From a checkpoint of a small encoder-decoder audio transcriber.
Model: encoder norm rmsnorm, decoder norm layernorm.
Training: adamw at rate 0.0013, batches of 256.
Data: trained on strings of digits, spoken by a formant synthesiser in many voices, 39062 training examples.
Rows from block 2 of the audio encoder, named by matrix and row number. Rows with one number belong to one neuron. Each number is 500 + 25 x the weight over its row's rms, rounded and kept within 0 to 999. All counts start at 0. Numbers have three digits each. After the name is the row's rms in percent of the matrix's.
# u: gMLP up (value half) (encoder.blocks.2.mixer.u.weight, 576x192), inputs 32-63
# v: gMLP up (gate half) (encoder.blocks.2.mixer.v.weight, 576x192), inputs 32-63
# out: gMLP down (encoder.blocks.2.mixer.out.weight, 192x576, transposed), outputs 32-63
u.339 165:489495487467474484527449469504464472526508503544488531516500507475503480549513486495496540520525
v.339 099:487497501515504479479501501497538489467469472461488486451494512526494467468539442518507508535447
out.339 163:507455494462489530512518519475460493510536468477519464458521535504496504522448500487472500504485
u.340 101:497489519489476551501461483516518481509496514511516525479532526488478490519486516499471508518481
v.340 082:525528495507474519463482514486475488518533498515499532477500499470472539532531484512502453496484
out.340 086:500543514514535492498532519501468519522541499504484462530499508527512516489539468508485494479503
u.341 112:526515477484519524530546521464503520525488508513492479479478529509513517521480530470547538484494
v.341 106:484444457519448490513472514530455504452487486543529494521490494523475489549513475481491521492523
out.341 126:469476477553537477518496495477516491499455509528466508530504508501520486491529522497502475488553
u.342 072:539515519528510454473479525540510497491544498489494473492484508524479553495486503509515481512466
v.342 082:523497517527504532463455470496468533483519513537497532508473474502490512524537484549535464467457
out.342 051:534517489490492518511504509541479479498503515514501515508555519510496479540555512494517541491512
u.343 127:472494502523547508473506490560510552470489494493524520460540516492482491497499519527512476508485
v.343 100:509510478491536530451469489491496503528534540508466537551478481517521515496497531544504505510480
out.343 137:449461473528502481494465515529538468503487553500491512512476480509519527489492465472507499548546
u.344 100:539487484514500533487498511514468492475534469524502498475528519480473499548530461517506479528504
v.344 093:568471504509502540496484541500500504503535496531524505488539520514454520520515498538507513493484
out.344 108:538519497530507556480503544489502502513510493539507514525511512500478523549538509532535521499497
u.345 104:459491483464490468523507488500520493522493527462498468498499523543511466486461512495484522529509
v.345 109:501500495506512513531530480517468539510491505538478518518532514509502490520544497506524529507480
out.345 124:528514496510496474535545504445504518479541482531484518529496493491518486543515433522513539505541
u.346 101:506492512509489515470457498578526477479500519480541509534507486516504505498532484465473450528463
v.346 100:522485507482491463496458486494480544493491537489500553544540479484536492473517507547488500480515
out.346 104:506504490538531515455503530482550521530496488520510515505494542524524474484515533554525495501525
u.347 102:469486477532495489481467480546533522443473498473533520528524509517485471508501529526516489526532
v.347 103:500539460514512509533537511498478532497535471513466454531555500517464527482527538520517488499500
out.347 124:532525472519517471503511510512480498470527489498501510489554489468490521501529492557534468518477
u.348 052:459469496457496523500476496541501480510485476495514513490462508501533470534470486503510484477543
v.348 082:527504537532513527490452488487474475481517519517512559497490516486499488503554500530486487495484
out.348 048:549503522500495488475511536515465520496497519534528504515514506489498554514555482512498507524515
u.349 124:454508483533512468479513552520507524504499503488484485508514445552490505484491513522533454468496
v.349 098:530465521435481513507489504499520539491518519499517503522493492496471484490479524563488492449499
out.349 142:501500520474493490507482497481538443499458501487524514511463536486488473499466472474506540543479
u.350 086:547474518523453518517475497489466477492504505550501478495527526521462499561518486492467522492499
v.350 088:554484524524522544473457504513488498508553487507504530479522519478463506517513492474503475514473
out.350 062:462489528511527491495526535567548472492524488470511504490499517502523524505498483492525503496519
u.351 095:448499501499514510526507531480535549511480482499511510524477490494519465494456508464470503475520
v.351 100:476481494532482480534496496523503529505465535509509495523502539507550469488489507527520481489530
out.351 118:559478484553518487499520503494521546492482486518487518494497482506514520483513519564504477504508
u.352 082:508535518508471479533475512542479520523519506522513496462547502541497502514503480511490513514510
v.352 088:486514516523497461490469494551485478483485500525517473470490489529500479522551491476508498515457
out.352 087:505500510508477532466505524534503450460464508498526510490522500533498512479492518525494518475467
u.353 092:515491490549504531495485532485495490479478466500530476502509511494505518509503454470519475531492
v.353 084:496495504500486506493480521510515464495533444524525489545486457547480498483520508515463489452488
out.353 096:473530514494510523497509511530519522464456503493506510514503489467503491472544531540527498467505
u.354 106:518516508504510491456505503495523459467489513469452485476477570519513503523510469526526467559525
v.354 094:469487524506472477528496506487472482478515504502536468520483440535489498495502512486474516450479
out.354 116:486498494535521497521498487481492528532477555526454472521536493480519529510523517488511472493525
u.355 080:513524499527474486497479489482456532487518529481487498526545513504510522514539490511519499489503
v.355 081:513482509525521495421473514501462499523526498540493575481515508525506507518487517562520515482492
out.355 066:522535507510488511493499511485469508522491504555521503532529496527473511556547543516509543466506
u.356 102:540473495536520523469458522530455485480537472503488494470522516515461530517500515552519456523457
v.356 097:511495510529520533459488522482503457510515485530504511541477533531516498493525502555531477479473
out.356 070:537532487519509523505526544483505512519496478526506504521509502504491520529557503533538525512517
u.357 108:520470473550500516464503505556502534496509505485498524460522498456445557502482537508510458494522
v.357 089:509534500518491517531485486529469491485559505521523465492505511532455503511546483464478535515481
out.357 108:514466486474517483520491517524486490522517531505489479474495531523528531474464457472478530559482
u.358 076:525511494542501477514519493505519498484492520501447482479461482492514500517489480514497459504539
v.358 092:518501527492531523459481550509459500487557482504498501499527514515492537532519523501516475508486
out.358 066:514526521472524550477490534518490549476513489472513521514507492487500505504562476492523485507494
u.359 109:489463474518505460510470488522529560530505559474505492491520484521492503499483536544514509501505
v.359 099:493531507505484504433475462499500468501523483497474514527526503513493533501536478510476471549479
out.359 121:477522493474508518518535504539452493483466472521473467481525548523519477503479517508481545491535
u.360 110:531462500493439525493482471504478481519500513518502509436518472506438552515469517525480489480459
v.360 117:484488493540527554491485479487501516496503498523462580511481481453453507494517522535510486491491
out.360 117:460503488490529534517530501456521518514519486545509497507476492491544475512518463515502541541503
u.361 095:546490477524490532465459534520443479494546498512491485476508529491471557535543481516528492490472
v.361 078:569496520478496546496471506506476491486519500495538492496499521548472530543488495556506524487471
out.361 085:526513491533521544483511534511497508508494496542509518518532509517503529552555517544549530505483
u.362 106:536525527502498497501509504504497485477460479478473504502543515467463500482526486497505487501484
v.362 077:477520518538507498519462475534468529495510487532497567494519482513486517484550504503479484506505
out.362 088:494516496495504487483493529516492482494516506477461486521518489513515521464480523491475544488541
u.363 128:506533509530528491500516514493512511508511487475483492484506460499518510479502484506527447470533
v.363 109:513514515505466518484452453496477510514525520503494548504562481524448528499497502569462484509493
out.363 143:472530540438503518492491480495499470516478491479532533522497517479451507530466490447484563519473
u.364 077:535506514501501518476517545540479529462497466491512501456542535472489505495512492496526471491478
v.364 090:491479496530494502482454489504464487495590465489526512519510493495473507522535507522486504511466
out.364 065:508536502521513519497517539494529499511507481527496529550523500517515510524547522517496538472527
u.365 103:497510506476485461520471482460495433493500521501492477516442490542513509496496464469485530526518
v.365 118:489487501488507491442492489486507494492527497488519543493500500527494489490497514522485491452481
out.365 130:476502471518551527454483519498510517500452504491522522491522526552501477468483564499521500478467
u.366 120:477495452555491488502514518527536519481427475506521496525529476530473471474497505546510451486471
v.366 101:477518495471504460509513518495467520450552501491512450511546501508519479494542498498502478481503
out.366 139:506494481515512485493519498506516548501475502520495479447571536469518487495474518545514501509511
u.367 080:496494519503484506496490553527520478473468494476532494497486559532494503528496501484486500491497
v.367 091:513484515493468500503458485523508490503485482513516505512521544492487487500524495486496505530457
out.367 055:531497484514483501485485501541472560509500493500516490466524497542510539549514506521499505502477
u.368 097:556491504526497540476484508494466473489527466491489488480520542510474539547520512529505474531479
v.368 109:502461471501501530486460481484484507511576501520477540508509472479463530529514514525512480493452
out.368 117:536515484527508556489505542493503500502497490532515515534515514506488512552542523532539528490497
u.369 099:560492524530487548470484515504468484498548465521501504453529534503487516517516479523520473493506
v.369 103:486516520504516520460445517503492515531568510563507546479558479495477519542494522534523478494467
out.369 129:527516492531505554486504535490497501506502490540509513528512509508474519553542519536540520496497
u.370 107:488514507516533533497513531488456492471482432510551474514515559528487471519530560495473507496479
v.370 080:523503503498513510505498475518461481514518512440487466450507505497493517501544439454508496563469
out.370 096:449509492485542515511549529450515531531550499498509489537475530509522473520470510499505514503516
u.371 122:453533487491503463524552527499491527461522450483504511498517466502484518482480492484524490421477
v.371 081:529489492507462473531514512516538508450428477487485475526470492472479464489497515483515505503540
out.371 129:522496515490466479493490469485476497507518463491488510491472466478481484467546499509491449487504
u.372 093:523483519478447532535480462488451504519505489523468532500511501438525502561522479492507535492507
v.372 106:537488500490477523481490466534541512493466536521475529510506529460490511499494542492527526522493
out.372 107:515509506512516447454466471513484500490460543480491534516507460497456511472534526476534456475452
u.373 105:524486527469472505501471474534477507493484513496496488468546458505448529515493502522486502488462
v.373 113:496495507532503539495482480473507523495477500538475556551510476474449506514518536541536490488491
out.373 107:508523493517533530486554534438533514521530495546485504521460512479547496509524458544538531519523
u.374 101:574480500486514531480474506528471481493538496516476508467507545491453535520555465506517487510474
v.374 102:476510498509499535467452500497499517514547500546486535529537464485454546519508525510496494473447
out.374 090:527520487533517553469520556483509489504517489535502508530511514525473509542539510537558504482483
u.375 097:502481513525519511466510515517502508496513479507494523462493528483448499505530502517535513514468
v.375 126:563499513483489551484508504530482472517497534496526500483503492490500547513488498474500504514462
out.375 100:540537494531496555501517531473473507495498482550488514521517539495491512553551524537524531496507
u.376 074:478485518545489519473491514495498447491465491497492505464497464498496535497509468516520492506456
v.376 088:529508503497529504487470486522468477487499523511500528519547532512478497512551501563554496488451
out.376 071:504523532460514495523496525524473505509523513482497520552549497518531501495553504516507515524527
u.377 107:503521506469522472433484510507503440507516519470512503507485515536505481485504533503483505464495
v.377 096:490538514506500462516506483523475510497592485487532448493526482529542486509542496522477500500460
out.377 118:525497527529516515536464497526496505482474478478499515514524493498482477485512527505511480495520
u.378 100:529504511492520521466484500536464503474515464525489523478512504480482513535531500525507473506494
v.378 094:483489492513517513514486496527485500486468526562474518489478536532500470521513502543526529512464
out.378 099:542516491530489561494492538489483505516516489528519495533522513515485521571541512531524524502483
u.379 097:464503510516476494502507497545438518487442479496534491468552467489495507506498489528492486476517
v.379 098:499498459504501497506494496474468541508558539507460492543568458522496520499503554521514489474514
out.379 094:511496474515481503478518510457517501486490507500485519517488466503513526518538477551516508496510
u.380 113:464509527522518511496511508549505519530504526507496506476512488467521511478462493540514489538524
v.380 122:488494475515511527513483501507481536474496476500520528531512507508481466512520535538458502499497
out.380 124:494510526460507508510532490521520513486500452476504509446495490517475496506479504466482522442475
u.381 094:530459535481484504513481513536492467471506501484512497459515506512482513510519486502488514507479
v.381 071:529482512535483486493457492549543496501520546521495578506513511535497494529515483493525513536467
out.381 075:536516553487536519456507508505508480518487488501482507507489541495510519494511536520520524500514
u.382 107:545497512514541525439491520517532493529511511488493529508495529491509498497485548506488510487503
v.382 098:488495469498526493501496521483507541490499472505484513568523489538498475504529539519538485466522
out.382 098:495516502540520528509514544475524464486498469497489537531444466495510486483512481547537497494531
u.383 087:526505515494507518493512482522486518458480468515490515444538514520514512510512488511568506479484
v.383 087:528492495565511528473489493529460484512560495516500516503561491484473527498529499515502469501455
out.383 065:497536496545517522503522536513507493508506497539488493534549512515520523503561509519519519530530
u.384 081:482470519486493484440493502518470534514493465494552503462501494505502503501457478497496517454483
v.384 104:509488494512532535485490488483512524499511479502502550528510497460506491490497580534510465479481
out.384 080:481486482552536518499500524457568517512514487524510521527480487511526509523538493538524501490553
u.385 093:536443493530508554496467495512519495487500475486541519510485526481502495520499510486483493500457
v.385 099:513521504535513514456474479498462444486550508522479523480502524482485527517570482527506484516473
out.385 072:490525521543525517500538512457518519524523482528491516516497502515518491525547499532552540481518
u.386 096:486485447543489506482500503491514477504545478539486490507461511502485528553503531482490491511508
v.386 099:541438532460486490468493445549456452486495514470498508484507513527501517519537484458488506485447
out.386 094:453511494470522485498493515532497484475484533495511519520486490535497480494464519495500527482501
u.387 110:535469502562510495505512482508540482540458497488504552490522465457509496499485484516531459498527
v.387 104:484521485509489529484500503482525502510485484547505513544523525513493466509561537509511489491467
out.387 105:472560534451488496522488483534470564487468498502530497479521463523479505499547489492489510509492
u.388 103:530505484536494525476474501499479520459545497535492511453527512489424564518500480523498474505506
v.388 112:480507499517536497495505534458478516531540506513498501554517489546499498498501558519512486464529
out.388 086:532517512493506558502501516503478508517511492534512490508539525537508509556543511531511550529524
u.389 097:530453505548500544500449522501490491536539499504488520498515491475482542513476529512507492509473
v.389 096:504486510515502543454456488504458508516564513524501508503520527482480544528498492509495502514477
out.389 085:491527497508520547526508514512489522515484479538490507530511505524512488534558487534504535508508
u.390 087:505513505489541553482512511494509530499525479475478530507483515501493491500489550512494481483474
v.390 098:506473509498511481483489515498509504512508495482515547536509517492534466476495529503469484506512
out.390 095:455487475520499491452487496482523461489485489463486561492450479458488518480478505510512467475522
u.391 091:540504523526493544464475501500480478474530510538467507471483505504458512544522504547527482478474
v.391 099:535478513504537523479450479485455505542525539519491535472509503504524540543499526552516489491493
out.391 085:533522491521504545493500541515506500496501494518509519525510489504465512548538519537529509493483
u.392 070:483455484512511506484494540499499525484544517509533524508461458539494531532479485561503501505496
v.392 111:491482484499522526478499504522497496503487500539520510513472577487529501509524517524516493490471
out.392 065:530463499506483534484493512523488512513505488505540480498472518533459536527531520543500486478479